config.toml
crop_scale_min = 1
vocab_size = 1115
isotropic = true
mlp_ratio = 4
patch_size = [4, 4]
conv_stem = false
shampoo_beta = 0.95
max_precond_dim = 1024
steps = 10300
batch_size = 64
epochs = 6.8
final_lr_fraction = 0
weight_decay = 0.1
adamw_weight_decay_other_params = 0.01
Rows from block 8, named by matrix and row number. Rows with one number belong to one neuron. Each number is 500 + 40 x the weight over the matrix's rms, rounded and kept within 0 to 999. All counts start at 0. Numbers have three digits each.
# fc1: MLP up (model.blocks.8.mlp.fc1.weight, 1536x384), inputs 308-383
# fc2: MLP down (model.blocks.8.mlp.fc2.weight, 384x1536, transposed), outputs 308-383
fc1.380:501499523442473551561571419558491425576552456480486505475497461393573487530520487495496535460493498458445471593470563558492470410496520580535512533507471446519441570463507493530566486500438585440489541503473508514492527587488491
fc2.380:444424511523539591515499631491537544502480491518507526549500591519447503515450570524489486445444429534585456458437469630568552532478516528455525493495529480515535519547521551552471495508564462591483487506549575468504464546530540
fc1.381:518508508524481423527530468531486493457452462576572467488499550508581359542513436519492566516492554483477543487554437453540486523544518504391545485407390453411468418500495515465475492472551501495461438519518590462478507451507463
fc2.381:531478481522510563475499504477446513487567501546529537557482484442481461543508477472495477538445460473526566471478517501450490546424517429495455546527537486488500494496489524494492465440464513448499499506489490611433493473490470
fc1.382:506472481469482465537485491507470510503511478590435551421512504458567549483484518537487446530503475488485489569471529554490573512436450548470509529523524490455504500546484493517526535478527536534501468532445466501496508491439472
fc2.382:474475489458438512523533555498482564517420550483555464543513457482493497445505438543531471517449510503426510542475512595475560448403479465517511453518520578558496508432487476540534501528497539478504524498534556490468506466460503
fc1.383:518459469510457448463545477561464461527517492497516525445504476450440499523537530427504464618469481516456515461554496502508441541511547484542570446463457508335513470562532481448528546523551562498503476560449551506525516400499372
fc2.383:455495517447446501532519546512461512514464516489501534488487491541562501503518427504490468540512491473537485545467510508525503482494545491506470532502432560522512515458426510473523497534495530506520529486509498524472478490464469
fc1.384:488489485536482500489503559486472528443515493499495494538507536460447543501495511477475520524434441552482458497548511470579497449500528478564578472528522400515494517466535499536514527535446497457577501527474549484459543506500471
fc2.384:531476489567519508503604444533468519489447468507533561451519473508565512445454498537542521503508544516662502454534545498521496574534509473580485438412464558505511504570488540480505409509465482489521484483521529514621458490495458
fc1.385:529451460576501489520523487502484491495501492507515505456514446486495536524454501518474505539482520459449554516476524499603456530497531493508574430499461478509458504440542506531525493510484536489480482460543577520480479495552548
fc2.385:442459499493489504484542488491487487516462461513464501548481546518484511506480506501532465515506483498557453513501502455494497463543521523525489444465557531512474499547486466480500564503556464501495481499476441481512494466504510
fc1.386:503493453485494458496466461586494474516473501523534526426511502454551510528448512486533513511460482464401557525576501420559481487484514473478561546431564507515489492508529513534533514519471516506522489418591539487512498547511483
fc2.386:406408475506501523506561599513507587500472494496545469532516537496454457515478487498438477481481471492482500491556481497510550511518488474443494537518521449475532483417458531508521519492522488467515487487486578527431507487458547
fc1.387:487541537509464496439516539519465426466507488497557511549478503499542575526459509556593508477484414541501497511505527459518468437468472454486431515522461482523483488520400529529543424463492566483462511456498477512518535534532516
fc2.387:519529535542490456532544503531565450499593455519524452510499474490456476530524519506548464506484467503452562488419518582538491469460456425538547563597531522507504503489584509469519535541493464490476508521491445497596408542506471
fc1.388:403479509502483510546531489537478562558473528473584477441450499538411413430498532517548496591538549538463517540501516488490521476484507481516580448518455529594527536408503427462538509551515541536506513501493516511514461463480405
fc2.388:506574508470498507463576510556542572512485602510504409483492491497529448537546476494490510503519482466376518469455541489505468478518533492472515491504456421438532515551460528510496532491487433554498478489521414466631425494478460
fc1.389:464431494437487512582554506510526487402591542461531517459500454436466475506507503463474502541462423543498531533497534533568468473480528498592488528487538518463453509495531482489528411485463454505504484555438519498548535485482513
fc2.389:514475531485528520534548406521539534493428471487523589509522563505536509460441495565553513478528428493574491535543516544522523522445521446496462523426550502554516492559479527502424494463510535515533482463521556553498504467488463
fc1.390:478484453385488532583551478495484448398556527529454504422523475472509482495503473520509513478499453506480527588507455541545425459429541514556534490510524496516507516553543468519537447522448536529516501556458552498502496523505460
fc2.390:509517522491476491512487591490526595479568511460465544429484556513549423516438529619529451494499524539597495500471554530481499487509525518483510498493482520484613501568495527441473498497534536482493481495499529509514525482474453
fc1.391:495501410420469547490502472447458474555535434477438497429453552431462546511477453474550505484474459445491531529478468489551508485567583478602522524475519516481523480416567491486528530493490538468553522397534537497538487549568513
fc2.391:470487512534526479494461508499505483486486431488452463572495492516536458479477408514502484503479502453510497527453484508480482509501520597541565530475525516437511504464531437422495493510447531476528512504455571543518448486483420
fc1.392:512442449490489503484516546529464526567468427521404520456498552492489527449557511498548474585461483516483546521555481490504477578443509468552534404504455496316418466549470499521504519416543528470482485509496521484478507456469481
fc2.392:523548485442468509515503561512477494501446541470501535509519518501518528499548411535515512507451471491480526497442509409523547529496470500487484488500397548532508513466380411498501516533469550547516483522510552541442535474470479
fc1.393:456460441517466539462479498503481516446489540506479429599496543550419458510552542529482486382508488536472489504489486529519492561604534390511531547414561488401447475531411505498484494429410538460478466470535537481515517502546463
fc2.393:446489510490519539508499553545506536484554492498549480506490512505491476484495529481505470559455484514527456498543504534498439496456524503510436449531528575554480507460455463512509491531474448517506521538481530495483536450495487
fc1.394:505497436458507509501516423550514491515489514510459489344508460438565539505464490476485518507477550500500538531530549477548505512443541462472545524500565473506519527543521499523553482514431498503540491438546591485524507516550474
fc2.394:456438502457479524472556534504494502492416471519484488531505550514494465511476532462500452486522492525479514440470492444592462451559530508496529463464561483472509501492516485473475645480543483485519482499482522473532526488487568
fc1.395:502476407496480489522472498495538509445484551541549460496558367485421556435565537524472472504509448491450465523522537410507412511466467462551491503524430478496516500444536496555557436473444504461522555533485503473497468467522585
fc2.395:481535532600406468492508404511469536509488535515453532434497468517573487487564468460483404502431468508562479481614523439428500486508543517474466553431514523470481499524506512496492608495522442492520488493495545420516503380500526
fc1.396:473488540511499454511524459444533394525505509444523488533498491489459478451556455544486456551432584539455481482495564521534500584467491549541512498530487449481513473534549468496511522518524470507526494465547481517490511477427472
fc2.396:409504520446474471447461626507460560491493552510536458498546553520534543476541438518460513551479489510481522518513493523575516472547470479485497430498514599538514510572608491534499470470508468545556483484501526554508541538493507
fc1.397:519455460482513466484537551524526525512541479508534495522509533534464494552442485472479459571453506450451490439507521539497472497508484498453531494488530532497492444491570507518499427517478464552510531515562530524495487449479462
fc2.397:537503502477519503462519548510473573473412401460530487513513564492485469542504479467471444501496473468551374602540477528518490503517516440507459527447548454471503496579461523496542544479526493520453529494507480511511516468536521
fc1.398:455544537577398465580498478508556464460527449491545532502526617494475551537528448500455443539475448496555516527490526517476550503501447542431456473455513457470430495530541422415476548507523516559433487484485525554467408494418487
fc2.398:538549510486477541524498530535515498531517523463560498493497496481533468543451469475486441518522501475526513501572457526396500538439470516483498489522588479471497481492476559458472398465526528443464543511538401507545510347475450
fc1.399:460470526463494512558525387445508452464501500476500470500452480497456493534553465505557518523473511511480485559478598653493485510482509506530486570547523491512478488511569449509519450532453560501534500516534475567481466471468498
fc2.399:496503452447431507407524575487492556498422576481529583567500520482436479544490517538509490549478458494498480446384472531544521536501543452504529502516534598499529525574513507499494485501537514548499507502471564498554587535529518
fc1.400:502501504528566454481487467505522514511475541483539546417521489508498465442506476429498487503514600498396549499475503452461503527439493507455529518540503455463513451545461481469493468470483506506512512566508525489580508522449437
fc2.400:472522505533529512478480548449486606509544486529530494468525611521488526518552510560496482529498484520342592534440547436580506450490432538470586494570533502559505498480492448513485600453488423497526472509514508588446583534501426
fc1.401:570515482485487496557462505510494545488545523463507486441478563421478465481488484505477401524495575487484500518500526447530492486530515455491458529480479498461548490481388487486443462471488505521525464469504517489538477500535431
fc2.401:476533508476419543507492485530558509498548449516495518555511498503480502518476477575476486528486574501555465556503507505533433533490559481474531568510592460508496505543473476497452532481497462525496510510518545483456457472523490
fc1.402:561524500487549506553518471453444529425493504505529468525534480452557468491533514484443568473567532501500525522531512484494484532456521519498458484428464398445444537546427488534517502485495543433533496530485573472510468576479431
fc2.402:512515486610488513496503456498481453491484471480478495499510514479459529528509577471501526489441480480519556469467496457548472559406489495524474489478529568535408503493555452478468468527485530473515478505489541468479485483527534
fc1.403:478477483471465503466465526507488607523521509471420476515507468582399475501516492533542554579487543492449469543502535472503479540500556489577473452484474472511500508446553409547511444537530471473488491479498481539476406504466441
fc2.403:496537436423466532478563420556523468501387568473470494465503521513593438517504472438511471495506430484434567433506508505521435453472569461536518490419512513440506538502484506490534512529493441500469496502534409478600444518492462
fc1.404:473504520531556453465485415530541488519600502496472459517492539505506508441503518533492426561522498515531488476520484390458466509461590516401530448568466535498514471452522417471565510552520547532505549461536501539505454450475517
fc2.404:552603460452376459505471458481534493535428559465509599564485475466513430524416516451437482480516457493566431519479511557497454518490564575594508524503381463482534487617477502514494482498562587507531522493524456481518467616492564
fc1.405:517487472552486500450538554414558468518491502497608500411488508519391500431553555558528517603459502478513461462514480478570536488507470484568449557501478468490504504556483449477496418559501507609436498467454447491527590462545571
fc2.405:509461548519453520477490421512452433504558461483464585488510491487478497515479429525550544475489439496466466519546523591408508484511543412504524485375544588512517490454528514501485566472512532461549489493546485526413545598477507
fc1.406:538442463524446520427555512452522539536496447483490444432467498433473496541494484558514523513481497514517567613460542482544523395408509512460457494495500469581490526433529504509446486482486530578461519517472507554486485531469531
fc2.406:490454447498430482511439451497426470458480334501494531529500446474491491445504522547424482486527511532498455496497463567450516362557463550543531486419536477465515507496552485493553480570476591534491516493509575502536523545533480
fc1.407:528544453482448577443498491466534530491538490485463471494549496486509549504545502470501490504529449509415508424468498527533449528468499519612487533529513495535548533406505446525487434510491536517508485490565535524496558468467459
fc2.407:395556491526522502442487522543490483496471466520384549519505497508477468488491520401457541507501466520483514376564472451503536525516470513526520473468466481512471494495467598556520641512482503511505477492488559523576561535470504
fc1.408:502449490473461483539528501505475488512485468492456506509463558531571519449454512499542473511482593545484530593475540497442513550466507526459508495500520460523517493472469550497532571538511484461486486478480538466473497470486479
fc2.408:587489524463502488458472579508543534492474490517538422614520481501487489491504548609475463497495477508510421540443490473515556490517487539428481502463458501493532507589481570525531485529520509500501536506506521466440435495543464
fc1.409:477493520448495447444463442507500535554520511559591511519524467499433575451534490476430509552537456467492502412500511455501472528512478506552566454529581512513540483523464458494488514468497486529508583492578501561459534484495447
fc2.409:527532489455493449502522516475514645478532526500473480583489454514510518487461463494473582539497449511481569489455526476470453458473499459507494478502499493533533493520517456451476441504525491472528509485523433485509491524515516
fc1.410:532502525497450457536547593561519541507553485511474544513492463577545450429521476500467505533528519491501519508521538526448485522521488514568471495437459424449482505509480499512503478446540543456449510532506429481538530469548437
fc2.410:403523437480459536556466436520567478493402436489524378456495540513443564467492615527490441492468483495530527488505441556492552494498479506495600559521449646510511480551519463520507558547492440504512530523501487457529390499462534
fc1.411:504474483487496544415556557503485522541551551514532545433484501452481475410564497529540491621507530504509501511552454434554533576520521535493514480459522489543541489544473421544527505562516459523509475507490474518468424472468472
fc2.411:471555473429489489464526393505494397525419453485504460454520471474568508523523474429536448450502461496411547445517486480499494463512498554518534604437486561439467504542392468511549477477521462462531478494519451489461387507543530
fc1.412:481562474485535499526488506508440436481551503501467507578496556450466385420575474497473498464487551523510481515502550528546522527431483521556497515539566506541458515526514464459478518551495563489481441520437507520476425490490524
fc2.412:461551491480426488482482505473487482495519538497513420495511520473549448517457472577466426538483545490542449589579477503535556468514539497402504440504543476533464493566555488563509334466495489555476502508498505529447527528524547
fc1.413:474513504496499454495484503480531520517493522525525493597465517516554519423544493518519465496435543464514494524499499504533491466525493376472512493524494482485453467563504474520446532476554480502548521500518464524450472532500502
fc2.413:492466466494475542489487515513561473476559518504483514487481474479530488537501478472490503510509499522528513505542486528463419473426555465500544471499514577481462527522474510526493517514481489482512498507496527471460539503460506
fc1.414:520479422483473439567469501461492486496488488553474501501472559454549513538491535522498567571479516480492461505448553475524496470518519557496484574478490578498478575543618534481542529515471449492429457533466506503441421460473524
fc2.414:511472438485535480480451481523386491513410546498496541516500479460588480453461517491534499532505479503420508468465485474483569502474411485505519603494563580492505517477447540474515524483482489449504461499473527483499458414512452
fc1.415:513458495464440470570460542495538534511445504547492503482521486486559541472526477496554491473505557560542506591530472470565529391510522559395445476476591493560533446411598480498431473540541532551510502509485513515509504516502502
fc2.415:512421522476476525416537511490513566502497478509521449473519547489564503530591529486474507439459505504476469497477473510491564416530504435456509513481428445493579494481432491530488450501486503476538499471475512436483510448496502
fc1.416:521550593506479458490523433520504446530458508489574507491480526453535464500547566565556534455481483542500511517496481536542535564500508526500524564531469520503453486444528467487487533473469520462492467511484539514463469530460547
fc2.416:444567502538469524516470538484498546504396475448521401545485467491459553516463449509450481508521444516562428545576478539597541530571505509441509518571472466533465487519539492600495420412434485593508538513508539495450527426517533
fc1.417:527494526560550554477486508517509489503520518465398583468455541439540517462529505541506481493519509547550492456523591477520534547448431515457472501547475586544503486417496471583513497529471455456470433428430563520518533480531526
fc2.417:461515491584499451491492514468471466501422388452467462489489533462458426498495513512509511484500495511553459480517536515435513519497554525512548443546465471472552444541516522558467449504570480561496531498487550519571559546555479
fc1.418:465526508508434499355489505492476443446496433539501463542487502499588530595525539500507457547500502502499568448501511420503506558472567467507476526512469508519502461437510499512508539523459548432530469462485581503491536485537523
fc2.418:469481523513487487434548634490528417510562454524491505498492448504499471508466495482576530443591442470445520531530514601499500478513551501552539473614522595476481511430529489518444513490517497527465527476494561499520499539509537
fc1.419:531483492473459452458409538540487523544488504581449583482518613479533519510518510484557534540513504525518522465524557519506538528500538541452461504566541407415436485563536502540522494493422484499488493599445533478485525499474564
fc2.419:501499528480508493505469611511485624520488488494491508586512484491537489514489504479512487508471442485434549504529443511440552551404471474456506507491563598534471466507508511517508446478473531464485529499507500486535481385514512
fc1.420:490555505556471501597552475508484489470427513484510505476514508508539491505491536579489506556436512449542491525460538587564500467413499592520434427483440446517447497495559484502564490527556510496448533472496526503536537548460478
fc2.420:451548405569526504479456556512456465509437512470475438575488533471469486487485442515544523509488507507539431455471479560493468436554484502460487544406504542535525533508442511483513550495489509549490494487482540493538496436557497
fc1.421:546497445475468463456505494552481484487492490501495492480497484465542561531518462481481509496471485518543505469531543493574530517503520549544407541410465469508519499518470447472494565504458476499491561495516542490521498525462457
fc2.421:464475544460561536479526556550536543501470466488489500519484475490477599421514511449497496483533518488393411503511518532554494495506467538480454477468471514512447495534508466528541517535557553520508510467499508484505596568552495
fc1.422:508442492523516518493496571454535523570496540537535537461526467466393537507517484532510570532501515539518507466442425472497562530532497524579474454472428502466527475488545493432454427515485469593499524467512455532493528490516618
fc2.422:533464500459468495495487415494519440497557542464510562478518490499490521516514432506530528507524442460471484498549484551481512491551568424539483488376548594467552500512511487522517446543499591449508491492522441509482497583522425
fc1.423:517502481483477551464457541533527507433576573533434507430516509478493472462515561463490486535493458463475418514498505490498477475407465606480524533483503480425490530552516505469458484464431462488503520510450439534496542467409477
fc2.423:500498528481484497547533525522494573481447520471551464481497498494528492511512460560493459503430507467475503548431526577422525451449502504547497445534541562525517512475452496539504479527537488498527527476463536479482518482479530
fc1.424:510508486488511500524577509490516521492508579508462488451457528477440402462530547546485548565465506487514463451526462528569490555472521552436366394546513526528525525498575450542484482548553473533478537558484483537450540403534484
fc2.424:518471455433455559481557475451515424492501465468519540448484466507470456501518472487472473498514450519462483504525524507489494464590533496488559515420534528490496524504456530487543491455542526509458509517519471549482534492502496
fc1.425:509472522520524456591444514492474574469535496487506473519484498504603540515522497509533526477517600488508523527549570508484467457444513472488489488450532479474488474486522501526496511473508526493509494451483536468508434521491548
fc2.425:512485521512529489506543441524482591515611474505499478487516574486498503525552559450514504473452465498624648463435481484491456622435465499547450556471508523556454484474616531456480473536446506403493519517517531473473447420536421
fc1.426:501516477477511540554503480504492469417558508554477489401534541428493471551466504492503490459469455471493525552500470509583430495538538467568559490444467482485501476513546492517574463511460570543503494533448580510506478546534500
fc2.426:500472528516528492457560575526507614489441477441525474500496488504516467482438540552535484495475493484618489511512533466468480462542529460510477495404553504494541502577438543465513522482528521478488519484490484442581501428489471
fc1.427:479466512481517434504450419538465493414456474504466489565507480460458458500515466463518486535489604512417510472481525511564497497497506510508543469529539438494528487556555393487530463508414469434537521541503492559515469494455464
fc2.427:500529493503535517526545519512556457499394520496526519476502488526490537475478481527488508515516511522432517525458485458585519515584526515497476440451542575480506502498516522543519506498490471512467521494533489540575457458499461
fc1.428:489490404565495537470538545493566498457553549541460443417522516528608592531518491514422530471502525447485533469510508515494422484481461502457494494508457507478498538495474494527453461519486511529503471410580535446494529487458457
fc2.428:530453524521493541482500554522506476498604477494518473473498478474506469523552546568487575497522469498441479496588549471542470492489490422536529522569492586447524495544529601552536597412494439512505449515482449504490563581490514
fc1.429:528481484478477504519496448490472597427456531463478459434497556474516520537526512456507482456544530556471562481512551465497503520582480444424445501482474518475518472383383481568459450566491528544495429546453530495516526488488453
fc2.429:545476481440454554537500445528520442511482458532494549527511506523557496495451498489462524530486547486537487379475570584523493491428583526505473531627437475507528497524483451494526561426462523497518479475522600559472416512458506
fc1.430:517558442505512510490468562513442503458495504475564500455497520473532442527523474526436515448488479493554471506498511537586522479484557499495447450484489396428489514479475446492522457486478496472454496520531492489473508530496534
fc2.430:476478584499562539490501497503495556479495496492457522520468494463404586423505521453510487526473466504415420494451505524478472561510405445509471492476469525569430496590489527491461520564540487518565534515487445471487547484550518
fc1.431:514484489480455485505450468516457551568444506603410505474471627463516512493512493541534493596460487477511502516528489509556491531481498561500507469543554456369464471488530503570550498434453478532482497593452569537485488534507510
fc2.431:480521522469459458523484652466412585518485516471479518571507554501553540478481483505531500512449443497452518527429509503510584502401471457418500485523517566540494470471441476515518495541493566491487475513547514518487479425472467
fc1.432:469483515532434513397528534567513455499493487465518471533500499511569554526472479530573465503486473524582516497512473464537423485483472490524456565454511446472473465502490518541475513518465515466432485475536519469528529526508528
fc2.432:516506502475499467521540598500560426503567403524508528468488466497504517493529511543549505447536465478450547432454468569506519435460506458503558539562561554524449540481500462504528496512507488533523524495464406531539472633528503
fc1.433:526457508497487555490527493478457533542462518559424517492518497558536498434508524536525479501496460516457506607505552517471463530518493542512454488532502450543519483388490511499498525565483460472520459479529530522524539490518553
fc2.433:514518502493509523501355554465520623487526491540498439520490542500491479432479453561477506529517442532514494560434522527522491491507422499441565529568462479429556486635418526497487529508470477528519509494497513487475491470506436
fc1.434:501547511461555554542518532520435538417574448523491538587459584474425566470489541485475516487455485488520521487440465481554442496513534536487473496522585559521472516514443492487465519477453460480551548575423396477426495566491459
fc2.434:486508525475454460506491589485492502479580487498496489457508494477523458503537528551498537482496510477546515507482517456514472540509508484455496563512534481558528495488493491522528509525515495492507459513482399489546526501482485
fc1.435:485470539431590439435529483512521527483577530495486465552493503561507552505570531445514507499509449545436487507542475437452478451473533523463536519529509505447477542482491439478488537492504491435545612471559488501495495455466513
fc2.435:430558477531478549472460568497457627531448492538491549611487478487475462497513492461454512489517467483439552476534479523376450540452538499496500512586465409459484503512506508510638435549480532471474514513521514533548483475512533
fc1.436:496517465548421479477524478479479502508534497473541560506493532524402472472452484502436481531469474499427543501557504433551506449527600513434434458492513480563486494368534430558481445496478531515495478495523450475492512517477446
fc2.436:527421531474480545543508528504539703502452485534444493558498504502452542471528460481465566503462481509480511581501477437508555429541419478467462486559496368542532510546536500543480476469452428486524577489514506486477468591480487
fc1.437:472492458550492484508531428524576423502530473504538543495480572502538476523491475544509489565475496509531515456524505557513484486432496503522527471563553535503482478562479491478443531429541503510522608529524467566469554520542506
fc2.437:471477524467479486473486539503528513544530522535534487475504499506515472485561474563458503499527521537451550461444516479602482485511491433537522552512537482545503494564562438452487464490505494491540472504491450523487579595515465
fc1.438:496441479535537446515495447524483517539431475496431510553519502486518464477494521525533484540469542474468494452507485464537518529502536514491516463540502452469585486529530407521572488507439478446528520580472470536473523499462461
fc2.438:520513507478555517506528491520551401492480461467524581494509494500481538434473449499475505494499456505463534543428488497548560537571543537534482532416512658505504508455479551535518481470528472509526506493525423559524481454504450
fc1.439:524458408544419561410488540446518526442494509558505537533549413520493546501416526491533458493514467497457494500490492504490470438490555505485495466554509506525506455460536377487545428470416386492474478610470457498541432494527431
fc2.439:483511502508393543507574516561551552533469521516457495582501505503449530454541500481458501498502494523516453498628505431505525439493532534487556601504501548495454496501433594538405522489516464497558539524537581502465512518490538
fc1.440:481498436532518513528430488488487445545512485500607494558487464507491509458472518532438567536474449498484546450499528430451489483449435507519504451480526461525463536534474507493481487461500525565517564494525482550490590516507467
fc2.440:584458487498507518503523589497514618501584546504460506573484514501524495450441493564454572535502446540440508528497507485524594510489498460533465474541551470547598470485473556462473416495539487470474552520483504465581546569489471
fc1.441:539481483437419498580506516536433613414580571529543501594520580505457520423628480546548584476532467521462509534494468543440503531558479426454520523487610489456389517522500577503476503427458508569516458507523471453509479533466527
fc2.441:449524445513458564522529645517472521511506526490507441484510512479563517576502540416492420496483486524532477503549490560541483567456534489430557454528497578452551504516505546511534514456545545528481464486548591463408591462549513
fc1.442:514465411569499539471511473499527448434447571508434509530546479537469506518506515538488387513491420530489554498460493516512450558484518488497454427510519472507512480431514452532560422495391547528538447491489465509510531479532512
fc2.442:528547489551546485535407518523449401499522525424429519532523490501532530515577549520509453457508474536588491479490548391491479507450492531450532449528447516435510494502527538483484561525512514460528490493467538450502568389499463
fc1.443:521493518483409414476480547498452529530495549469494545493516446524479479496515504497548510403460493493483474466495523490471526550488575490479529487479427449415464483520597496474496532467430523485500493506480605526490500479522474
fc2.443:475499527479390500510494593496482575500453502450458485500488558500548522497493441480502526537508482469535499535549442478452532522493500479515496513465507569537491492450477495480522529522479498531462478518472483447506513440511549
fc1.444:540493442514461446506522496456460568551416560516449523489470556472613422466488503453496473434514519501442470575496597611415475502484503511472523527516560389507479503534453504535487450503532541454505357579509543495500479527544559
fc2.444:500437466467516501520522456546454411532559459523446558500513541494530478470432527541518590497508529528603516531575478490546538553485481498478459539518455495561473514579532443493527484479515527478492500490505510529407464516530525
fc1.445:509532423573491526443519530514477508508538500560439440447516563519521508527525524490507434479542397464450530523452510504579497490533531553539447544457453536497533471428533517471499490564487528483514450469518533511498531500511440
fc2.445:460543534506486483501522512451513513508533469520485466436459526508505495418460503545507591497486426489475527571488522506541524459509523507523555494444504573464514500527452569520543594484532460490438454497434538577514547439546520
fc1.446:518490437484465548451497503476503485524535474485442473512496483526531477493533566523505502517501533488504550567444464472501472530534585482570484437531490527498521472468512484501523490506527476530539445430577547435492601497466547
fc2.446:437486539519506482484428486526439387502523492536432431592480543506536457503516459429476490509522445503527503531495469471370553524504491460523506486389449553482489490539577483490507603570492449491539493480488466538524570509494442
fc1.447:501462503458475549470516468514501505388495570533497528531507453517495515522682481498535472470522474540431475555478573567461466574450517522415471485569524465575512559471487455510490506480323544472492505544440440555495391503491607
fc2.447:487596471508421493471623586527500516513453520478497422457518452481482478564533460472428407507471458517475495419405490500518503551528509496489496459558440498465516507507471571506510465512523508476477470493476647430542507530554560
fc1.448:528496543478471449519460466450524531539536517508563431510477494537518472456570471553528480522480509493493479494492515442439489488548510510605470466484454544530473485511538493412465612402483410556500511499519541408560479535476529
fc2.448:507462524428469586450532545481535672521484487506507456496503518509625500488580476491456497515546525469557588570554522494509392547402471445464534496510563394538441459486573530467523516514476450409554516497523544548530561456482505
fc1.449:514462496455471417438501519544487433486479526454599456577508553511536600447477471525505503484531483500576510498512587514554444476437455465551452459544456552554484481497504599515532460463507524480477549494562504529479498550478537
fc2.449:588523529455452458509472465505545425493606518495478535436502476524511489466548565554536396472481547503428496476425495543567452507456489475536492555550541415486504507509532526491528558521500532493478500527456474477605501502496470
fc1.450:541479473428485455503470501511475498516470464600400500433450538427568509500500466522518510583483482481513475515528486522534552517450469507469493488516544467391520450494477520556589506473486502553496483580426501540485494476489492
fc2.450:530537504498451436533507609457427569534411560482512489551510491498541536474473469497543483532473464503421495544430522523499570476390461475474492471506493579574493491443432467560545459492503568475481504483555529497493433449469451
fc1.451:496557442501509527475498575549500373541492485552600516461478457477551524506553519538447474551408447501511540538497528493504539539539502481451424504470536572544499492508498505457530575533488540458504469523550513538503451468539471
fc2.451:471479513419491485438444497493516632511508468482508445509532507500484523464441480449516558494476503502425498509426543504516525498456446541526478479529412418521500510444480469551504587504521459518461523511496565559451512493449466
fc1.452:497469519437575427438503552485534479502529473572497457534478627499494493510478528534539470462449552532503539496522487569433466457566530497414458527441512549409441415537513553499492506431528440505499525506523535451508490458492497
fc2.452:491440453426473556490463497523548464482464483480489514515492423423498460529463521444464555503466496486523442524600493493481500479507485508521463528460518503509496515457477424492534457461531535509525485511498480408587473536516509
fc1.453:532527500495439509454451565437515524460573505494451486572515468529368497511483489480511534527444447567454488509546481479543543459539522544508532445456466465481530509377532437480528545558486522509485501456571524514543487556503466
fc2.453:576462535495530477538494411546444510527406541469470556480510423528543518424463489536536528518478508477648499516503571494441467530512471517547424471537449518483489489525543517460468350532449468406500504483504460473599429445498435
fc1.454:470511513487500401439490524487518413513475514410532544523541565477517567501502452513536464490514503508528484446514505454523467517469519517462430472533465451544448503522455521483450462508589504544509530518532512515420516526479558
fc2.454:504518520508477491474455448527516511527532520505470540423512446541482458501525473435569461521501590499451444523519510526612427467444496465567485537509512411438475508556575555460503638510504466497503478515486516489646539450486499
fc1.455:485517473482446499512459500478498476502519472504483490597516515490514494476475528492404504496509484476448502555562509410421515534560452450377445469468527517499552521363567453489503426540458542499491614511499439522511475501480576
fc2.455:509536542502493522503552574464506543476560457512535553481488486475452467486479490408502606491467450444543526495503536456518437531500538527510502524476487493511611520450412540474508436462499474471473491494521503473437448676457527
fc1.456:521461514500462523474456461536460494430523539495493449544511560484503470476539542484504492614459474505475487472510509483452471507442436576509468503505505505511490508554582473500484475469428475478528514532497523537555525465492487
fc2.456:505511542516502458505512511529450576501493499491474488452495540532541504563497504514506487512474483512458546522427473554448523514499478471506489482525587559514517465508480534489445462495511537455483498509492461506479461422521513
fc1.457:556539546472416522451481491540481561381470479520535537583496485504492529510496463484476566488498486483421462470491495510504433566533461509478573535432537487403550485586486495508550420469367477502547435571466500505573466511525468
fc2.457:437533435487482521518539471519462515519457499483505409505523575529544519530503483395495533490441467505545479457475476551526473524507482540504515523568576637512489506476519462500548532496567479523456464510545574452511428462521512
fc1.458:526536516486535492471485503529485454524489521547512504467525496505556502481521507475437471495496450508527545528492534443550494516493502583411483488461521534501523470553562514487491478528434516503537462492575503488502562521531496
fc2.458:463457519433487490465442595471499592506577476489487482504516546494497454551463463508496501497512521516475491555398507520544523502460459521510503502534465438534561505389442503513513610540544480524473509478448573584334552510439501
fc1.459:513506506566476479500510528488483536480520497488550524523461506506557562526494520507461427454465438541596532546501505486513531533540533506527525503499468505474483513524516468485532495543522474467520481507489463490434475528535460
fc2.459:564492490505492475519590499478450552515437532522494542519442512530597433491409459395533567469498462474509461524561522511521549520478513554529460444429517513519559496576447596424541541544525558554479514494516466476483487561507445
fc1.460:545533541451517478446526493551481496546511470457416523521473470576378528525598553556521467520499509510520487458454484500601481489490517475532422485462471455518460485525464445537552507494528540535530535517488502472449447502450564
fc2.460:536567512541523453485366459474556506522506544490493529576467514480535500492494514453488520541454499471521493508467475481431524451511536500514436468488449614466532481486449443512532337550466501542528509464502595497364532478550490
fc1.461:506500497516503488543524469541447542480459446459499516457510581505489540492473560503545542507485442472390467527466473570533566480498542485650497484480518519529455526447477431489483522539445503499470509464493524461570584480495446
fc2.461:440557500473482542509613500508563548502476444469449527464493561476531416496474526471496581489457510524531472485557524445523513475562494526508516475623483458535476489548455533509444440539581579522443533493473562517476483542553503
fc1.462:497472464473480501465490398573528478514526527517512495350488499409548571526474507506504511513457524444463494501532478504531450487425489446487518498525525507524513536526508492534542466492402505517524494396544592463539506505498502
fc2.462:412431532466499506483476530508511518480473441515513526541500529484516411500487567488503489457530482548486519460523488423584455455529488495463498465524514515509490479515489537468568636484512483515509486523496490505499536543498569
fc1.463:485426476443508512449486517460467575463498525472429508524518507439539550540518455500560477510516483499524509554540521551471487483539485572469449545492486483444499540562436479515464519476432484499523445579415485505485492469489557
fc2.463:498614490541453483527556443485481640522525484559523510491509488498486496521541490555492545435429509490405577506417505521537478528547470518562559476493541507533421515431547527514488442476522508559478469504496471477597429423503543